config = dict(
    model='image captioner',
    dataset="rendered roads seen from a driver's seat, with toy cars, trees and houses",
    train_examples=72500,
    image_size=64,
    crop_scale_min=0.8,
    horizontal_flip=False,
    translate=0.06,
    color_jitter=0.1,
    tokenizer='word',
    vocab_size=35,
    encoder_arch='vit',
    encoder_norm='layernorm',
    encoder_norm_position='pre',
    encoder_activation='gelu',
    encoder_mlp_ratio=4,
    encoder_head_dim=64,
    encoder_fused_qkv=False,
    encoder_bias='all',
    encoder_qk_norm=False,
    encoder_parallel_block=True,
    encoder_dropout=0.05,
    encoder_inner_norm=False,
    encoder_moe='expert_choice',
    encoder_num_experts=8,
    encoder_moe_every=2,
    encoder_expert_mlp_ratio=1,
    encoder_experts_per_token=1,
    encoder_shared_expert=False,
    encoder_patch_size=[8, 8],
    encoder_conv_stem=False,
    encoder_layers=10,
    encoder_width=192,
    encoder_positions='learned',
    fusion='prefix',
    label_smoothing=0.05,
    decoder_width=384,
    decoder_layers=6,
    decoder_norm='layernorm',
    decoder_norm_position='pre',
    decoder_activation='gelu',
    decoder_mlp_ratio=2,
    decoder_head_dim=64,
    decoder_fused_qkv=True,
    decoder_bias='all',
    decoder_qk_norm=True,
    decoder_parallel_block=False,
    decoder_inner_norm=False,
    decoder_positions='rope',
    decoder_prefix_bidirectional=True,
    decoder_connector='mlp',
    decoder_tie_embeddings=False,
    residual_init='scaled_by_depth',
    optimizer='adamw',
    lr=0.00085,
    beta1=0.85,
    beta2=0.999,
    eps=1e-08,
    grad_clip=5.0,
    l1_shrink=0.03,
    steps=6700,
    batch_size=128,
    epochs=11.8,
    lr_schedule='cosine',
    final_lr_fraction=0,
    warmup_steps=330,
    weight_decay=0.2,
)
Rows from block 3 of the text decoder, named by matrix and row number. Rows with one number belong to one attention dimension. Each number is 500 + 40 x the weight over its row's rms, rounded and kept within 0 to 999. All counts start at 0. Numbers have three digits each. After the name is the row's rms in percent of the matrix's.
# v: attention query, key and value (stacked) (decoder.blocks.3.attn.qkv.weight, 1152x384, the v third), inputs 192-383
# proj: attention output (decoder.blocks.3.attn.proj.weight, 384x384, transposed), outputs 192-383
v.145 062:496500501594590513496511413523425502496498524498500566497390496500405517519559503407513495500494556507495513492487498598468499490500507446565500481499476433500484526502503497500502518435503508501513432549559434562508480493499499535506499498458454474462438431501501500522485539512499511494500537500496505493499500557504534497479498535517499498504489444496574595496475500502507502501515477499593561461500575545494494502479504502500496478501500498562500504468508525500506500460501518483476510498498440502521504560421489499593501537546513499497501433503501432448453437634502500500
proj.145 033:501538504431500499501488683449497508536501500297509500500506489440346484504467501501501532536679474502462504504504502511496646498516315499413499541498435513596484498555513502465499478524507530492493444501500497493505526538444555515499512496499495501491498483502447492573500497507467486500505410494484516500514534523499491505494482503504480502339477508511497615496503536579501490498413479462503396500500489499500559451498494563493544441511500512501494530502556502512505516511531561535534489514418475507497499502508499490490514597503519502498429542517514499501522642406526493487
v.151 239:501500503503612500500497501501508591518475500492498498506500506499500480484561501496509500500500498522499501494500499493500668500500504500490427526499501497501501500500500497500430505425506492500498500488499501506560506501531480498492598499500498495500505500442502502501499501496492502469513498502500500504505558500500501561500500500501384500456496501499499490506495499466495495495499500500491365575498496500500510502499492500500504501426460501500537497499499501570500509502507502497443499497486414500430497505499500502500499498427496502501558500500497499509500501500500499474
proj.151 280:500500499500493500500499500500499500500498495492428500503504503498500503500500500500427500500518499500499500500502500499500500500500500500501502500500500500570504495500211501496500501500464454501500500500500290500500499497496668501500419495485502500504499500497502499502500500500504500496500504500500502474498494498500500501436502500500511500498502501500499500500500500499500502500505501483500501500500500500500500500500493500500501500500500500500501500500483500498504501500500499500505498500499500503501496497474500499500500500506501500500499505497560500500500500500501499507
v.152 080:496499508568512495479488424524410530500503513482497585502441498499383502500507502368521496483515536501491545478490452687474501456486498463524493507504489456505480488504495504510496499430530489502534500516497471581560478500581492521498501502451457487499495365500510499531463500500490506493502502499431503478499491531503525530487524501457493479498491511499493595497500499448506502562539469501567514495496512549462468499486505501510519483511500484554501505484502578501504530471394528477446504498486413465518466565458494496614500557541541486509524492501472431488499456599472500504
proj.152 053:528548541370509507529428736361481512595492496345518501499568498455503509557437483503509535522607467469446502511506507475500557388528451501457487502502441498540500501511557503447500499594541552506498477487500507425521514537459529529471467486487536501512495501491387492556463495501465430484530455514493550473501531510499455517550498499518492496386492508513496577499479534559501490499437579459545381480398486500500539452498480556494595469509500502500499508501566499499523532501496497516543499519353485526504500504504482484457506558553533510500483560498500496518500589405525494506
v.153 256:499500500500500500501536499500499500481500483487571502500475515500400466495500463503500498473501500501500500500480506504500500500500500500585501646503500500500500592501501499500500498477505498501516501500500507501500518501534488497500499500502511500499500654437588496454499507499503500519500543500508359478499181501500496500486489500499500501500514502500480539508502500498500482500503500570425500500504511500500500500500521515500501498457500500415521253532478500500500500500529490500497498497502545500500500499416473521500505499500494500497373500371500502495491496499500509505
proj.153 259:500501500515502499190502499495642500499431500500500500511499500501532604495501500500501502527509567502525437500563488500501460500492500500527499501499499500589501299501432498542500500679500485499500499498502498500501502498498494494502500500500499500500500499693499529509497501500502432499501503500499500501362502500504500471500498493499498495499423500479659503521559576500500506496500506499500504503500500502500500499498498500500500518497496607500503500500500500501498479500500501506500505500573500499493500498506645500499425498497499500475501499500500496521501499501502505501
v.157 096:502383500503500502501451500497511501508500500762500489499500495500494500588501594497499501494513494500494493500532492495508498501500504504395499247499503499501502498500498502500502497500500513500304491496500494371425496499507503498499500499500507507500500521500464500494502486473494500501496497499497498502503613498500470501804498502500482493491501491500500503501493501500491499511493500499499490508500480500501499501505498500500500500497500500499500496499490495500500527500484500503500504499501521501503499510497501504310498502493500503508506504498483501503539502486499477502
proj.157 067:489498493505498500721506408510519501506523500502502501476488500518499368500507499500500502496464512495499518500498467501487498498501501503501493501500502495501509510496499499498501500495500525500543522529499502512500489505498499679500503501500502487476501502521508489481504499498498505503504495496500496493493500490500501500483503500493499512511496496500491502499502497434499500502501397500495521500505499499501470500500502507503464509500506497500499501506499500512506500500502494500482500499499500489500499505491496501504489549490500495505505506394500500504494463501500500497
v.158 076:492467475547530499450511487481456547510496488489527537491489504531500484496504422518533508535500509528407493385405500588512499509499495488467501591507497491514485533529478520467514439479533466531466554556496529579604503500495378517481550500500473507477409499500498500484501473496498493502497567483480500315500510499524505494500517445489439514529487606522513547538459595513500476609501488498500364500482485506460510484500498500500529484553499482480500452516579512500502479529321504500501529500476487465501501567500506460585565577526519413540560441485439471455476500505500506465
proj.158 056:531522610438505536492491497474392495492503518431505500503562499501496497514487413496502424501542415500495502493455501504500411518503498513499510571501562511460500488513549463426500500565497449610487495500500565499546462540505500491492470497499500505508493544486497579579500497504498442499482454469512530496472534509500495441500516483512515457515532492429507500482541495500508521499477499336562466460501489496509520497491461594465506501472503499509500503541508490460565544448519495510505472549552468507524477500495499492674491502510499500490492503493481510501485546504540500505
v.162 071:501492453510582504515525443501507495457414503500518473500500502513519496470534433519492497495452515475500477499499507440501501500600500469500500497500429495493503507495502443465499628464437500466496499505538434510492519498367490490494502498500528487468470463494480496500500500470523501608507520576548499512500501574505521472326506625665502564520517478527500522500425480514556515459517499497497527491513507502649563500500497502500498527492500500500501500495530500501512499496527500500511500500501483497499465492413499527456500476563505555492557449498496503441454488500505444496
proj.162 041:509505500589505404496527500519499493501501505512500340506501498492341505427428627500474612487514508499516498507550521551469502598456392478419499590495474673505471500500461495516500498496490494500491494499500489501444580484513513455568500499439491500499501471502499519540501517500500542568495481495498396505514477509504499488372468481509500495506479499374452483517519516568482591472535479490499496507566497498499502487500517521466518492499500561505498505497480529501503503502507521500499501506557481550478499452557509512472517493356491503498496485501587505494545525532527498501
v.163 033:501500498501501499500505498500482505490590586508497501500500501500500518498134501499498495500499505487500500522498500501506500502501495501501499499500506486501500501500500501499500501500500499500501502500500500501492487556500500501500517500497500500484500476500500490497500499505501500501501497495504500568499500501500500500488499500496500483482502500500500506500501498500497503494500507501515500500499502500497500490490500500500498500506500500511500500500495507500500500490505504506497500496723505498500500487497499504513497500500499499495514499497498512501474500502500494503
proj.163 022:483498484529501504489499508484516497521513500509512497502487489503500490502528500502534500496502522500515500500516470521499508488501497502506491498498510483501502500500606529503500501500512615506493500500500494498504495509480524501500475504506505500487500497551367504478494500493484500505705500489500493494489524514500502498496491500498496530530484497501505518499502489472493507469474491502389500501500498500499500500507509498500497505500501491498500516499504500500494495503476497502498517495504505476497493498489500512494499509497500496503500530694502471506500500504500501501
v.165 138:491500497489503497498491498499501501500500500523515499498496500501496500539502435503499502479502437499501492500500499500524500502511483500476501500500501499500499500500499501539501462493503535517503497502500499466500500531507504501500532501527520485501498518503498500479503460493498500500500501488499499492500508498503486508759762500500465502498501527507503505501500504615580499511494498500499454500500499500500493500507516500500501509500499499496500500500500494501501501499485492512536504500499535500484504503508504493458500499493500487502480501499492500501571500459500280500
proj.165 108:502495499504500496499501500504507497502505504498501502498502500512499472499502500502481497491276498509507500499471490506500456501518500524507497499508501500378491504496684471500501504500505504500503500500499783536500493509504496474500500502500500500499501499513497500501499502488590504492529500510501498414497501497502529524479411499497501499521502486499501500506500497454500491499501500495496525501500500498497500501500513398499500511494500498500500497510500500502499503500503492500509500497518500491510498515481499502612490473452443499501516478498504501500489485501499510504
v.166 197:497502500501501499500501505504499525529488493501503500500500499500501500329502481501502500499730561437499499505495498500500500500500501500500432527500505500500588642501501499454501500500499502499500523500501498499507529438518481504501451500539501493499500399499498499501501500494498496537498501499483501500500642501501500498662679509500502500496499609499501500496488501669562498501506500499507500580502493500499496499507492501475594477426500478500500500508456500500501496500500499490352500531502500500523494494459409502498501495499537512552483493500501498500602502496501495582
proj.166 199:503500500500501499500500816497504500492497500500499496499500500524498402521491607518494500499471499695501499503497500491500487476657492500501491399509494499498499435504491492501500505501500499500506501497500500500499419501503500500497500500497537501483519568510499487507503501500502501499502498506500499473500500502499499504500500498494500490500501297500500500513500499502504500503504501500583506500500537502500477501492501492567505508745500498504501499570561500499505500499500469506498500499500498399500501492500504500608499500499500500462502496499503460498499497500499498446
v.176 165:500500503503499511498569464501495498479460529502477528497471487501477508495500569498500497572497581497511449490411501579506500500493510499608500506499496500499511502495500517487501493616500504500528493569502437649526477169464495503508448500490361491500499497501500506533499495544544500501487385499497500492500491524512558472493519504503500494509498498492500514478590421500473498533527505501500560471500576503498497507498503501500496490601500506531485500439520484500499406502507508500502526502483500508500501500500499499513502502549508508474473486501541405447500500633500537493
proj.176 134:498597490493555520493489500528495497500575499453565502484490491462469505503497528502523531521498464501354501531471502516404612500501493486443495506494494497548433500520490478496503506497505479473501374495492511490464508558490553597506561500506471498466529492501482558514494552501461455500536500485493516540512516493438498514501496502487471502456459507500462523499444502531506481503500498495669465516500488501451507494495471651493520383512525502504486546503507505513512613520498542490502500498481489461508498480511480496499509578500504500519473488505520506495611562482515499467
v.181 079:526500512500525501450301433478499638498493493435521434512531614501414476493559517500535502499519473519493410495504481492510501503489473577499491494505508501505491419501495499432477451512505478502491498371485516575569518501574441497484499507509500553496504630481462495477493499421502494581505477507501499436501473498455497507489491498408505500501499511499431497526466498420491491601513505509524430539509407501459592498508500499501506533570500491417496478533497557500500525545363500467461479500524504502546453587498502552494621525501531498582497502492370496521513565469500534501
proj.181 053:520500512493513546471451499498495537503501466505486507503500504618527518502500499501503598456503506401404502488512420388513500489502511487570488463481494462499561479504502499400500520559494499660509500495501469397464498495575479510498468496514522519501553499491494517502498494500543444489500462500505501493496533503496500481510501501561498498488524500420570502508361509500500562449504519477580595485504503501503489451522465490502496514459549483476504500467497437464500474448466462504468498472431495500504509403470486489535510510496509502473485642499498450500498492498492483517
v.191 228:494489499500500633512532471502501500491497500500499499669495498604486495365542436500501500492480500505508499501494500445503500500500500500541491501499499501507500572501500498497500489498500505500564623503500491502500502413503437498500499500529500500500617501500502502503500499498609463500500504499496500358500798501501502500500545499547500493505523538500640495496544500544495648500504500390489506498529506500528500508500506501453608500499500504499497499483499489500500421508500490508500502499362499501500500423500465498499501379506499501487482604512512397488501497530501502499
proj.191 219:509497500526500498503500503510493450499605498494500503505508500500431498501490725500499524499500359538500500500500508516501495502512494510484514508503500503498472497503494500500491518503498494500499501431500523498489508500492509500493506499530435514746521499507683502520503505495457502495500515502499498499672500500472508502476500500401501422500500499500500500501510500504501495521519488495597498500498504500414499495497486499751512502606496500503498496502500501460514692497501508500507481502500500497502502500374509497501498501527385495499500491451500504430499500496499489500
v.194 255:500498503500460507500501501500500505504500499500502516500563499500598500397502484498499591495501500500500505498506499500335530613312517487441500500500496500500449532499500499457432522506517502510500498340502498513498525500444482497489500499553411581528500305500499502494496496499501500500498481496542500495500500477501534413605522500498670500499399500497500499501502499500515497497500499460494500500685499501500506501500476500501547440454500501498592525498509501500543501499447502497500501517538502501500498459489454539499490500500490500518496477502514495499501503500517500504
proj.194 245:373501473502496497500499695500500420502627497501500533500435499500504490554500497521500497498498502499489494482418509498613497498528488531491497503536499497506503528501505510502511501501503495504543503502499504472500495499504505500501491498465499499497497532501499500502485500506501506502503500504496496365499502511517517516418628500503500499491499530500501446497503500515499499500497499499478475435470500500500480459502530539500389513500512500500500498624500500490500475498497499494499502500501500381500506497481477404532502433522502507499501503499513501595500428507496500501
v.196 126:502497497506499504496742497501500500460504501500499485503501507500484500501500459500530611444411498502501541500499498511503488501520506495523500455493504501513496500499502501489563500499496487497561468486499500676500496500500503504498506499502497492494515500498495500495503491559500500493504500500504513490500494499496502496508493503500568499527500493535501502499501503482489497506489363501477798468500500501505508497506485500706500522507599499494501506514508409488533500499501500495493500500498492492506494501474519510512509500513498500503500467499391485461494518512500598500
proj.196 127:493360475475495445563458500500486488497501500518501622518502494536499297511503509500490506506521627503492452500502500497603501493505401501499500524502477480500663500500500501502524500501499518490505502492500499506490548499504503503495491500501506500500464500503500499498463501502494508494496537491503499500496502544600485526525535498511502498524492498501519498500497500502501499507497500521566536500501485499535500531289525500505418498518577498509486465384497501485486499500498509508500494551545501502501524500505499455492496505504497500492497494501505473497496490500489500498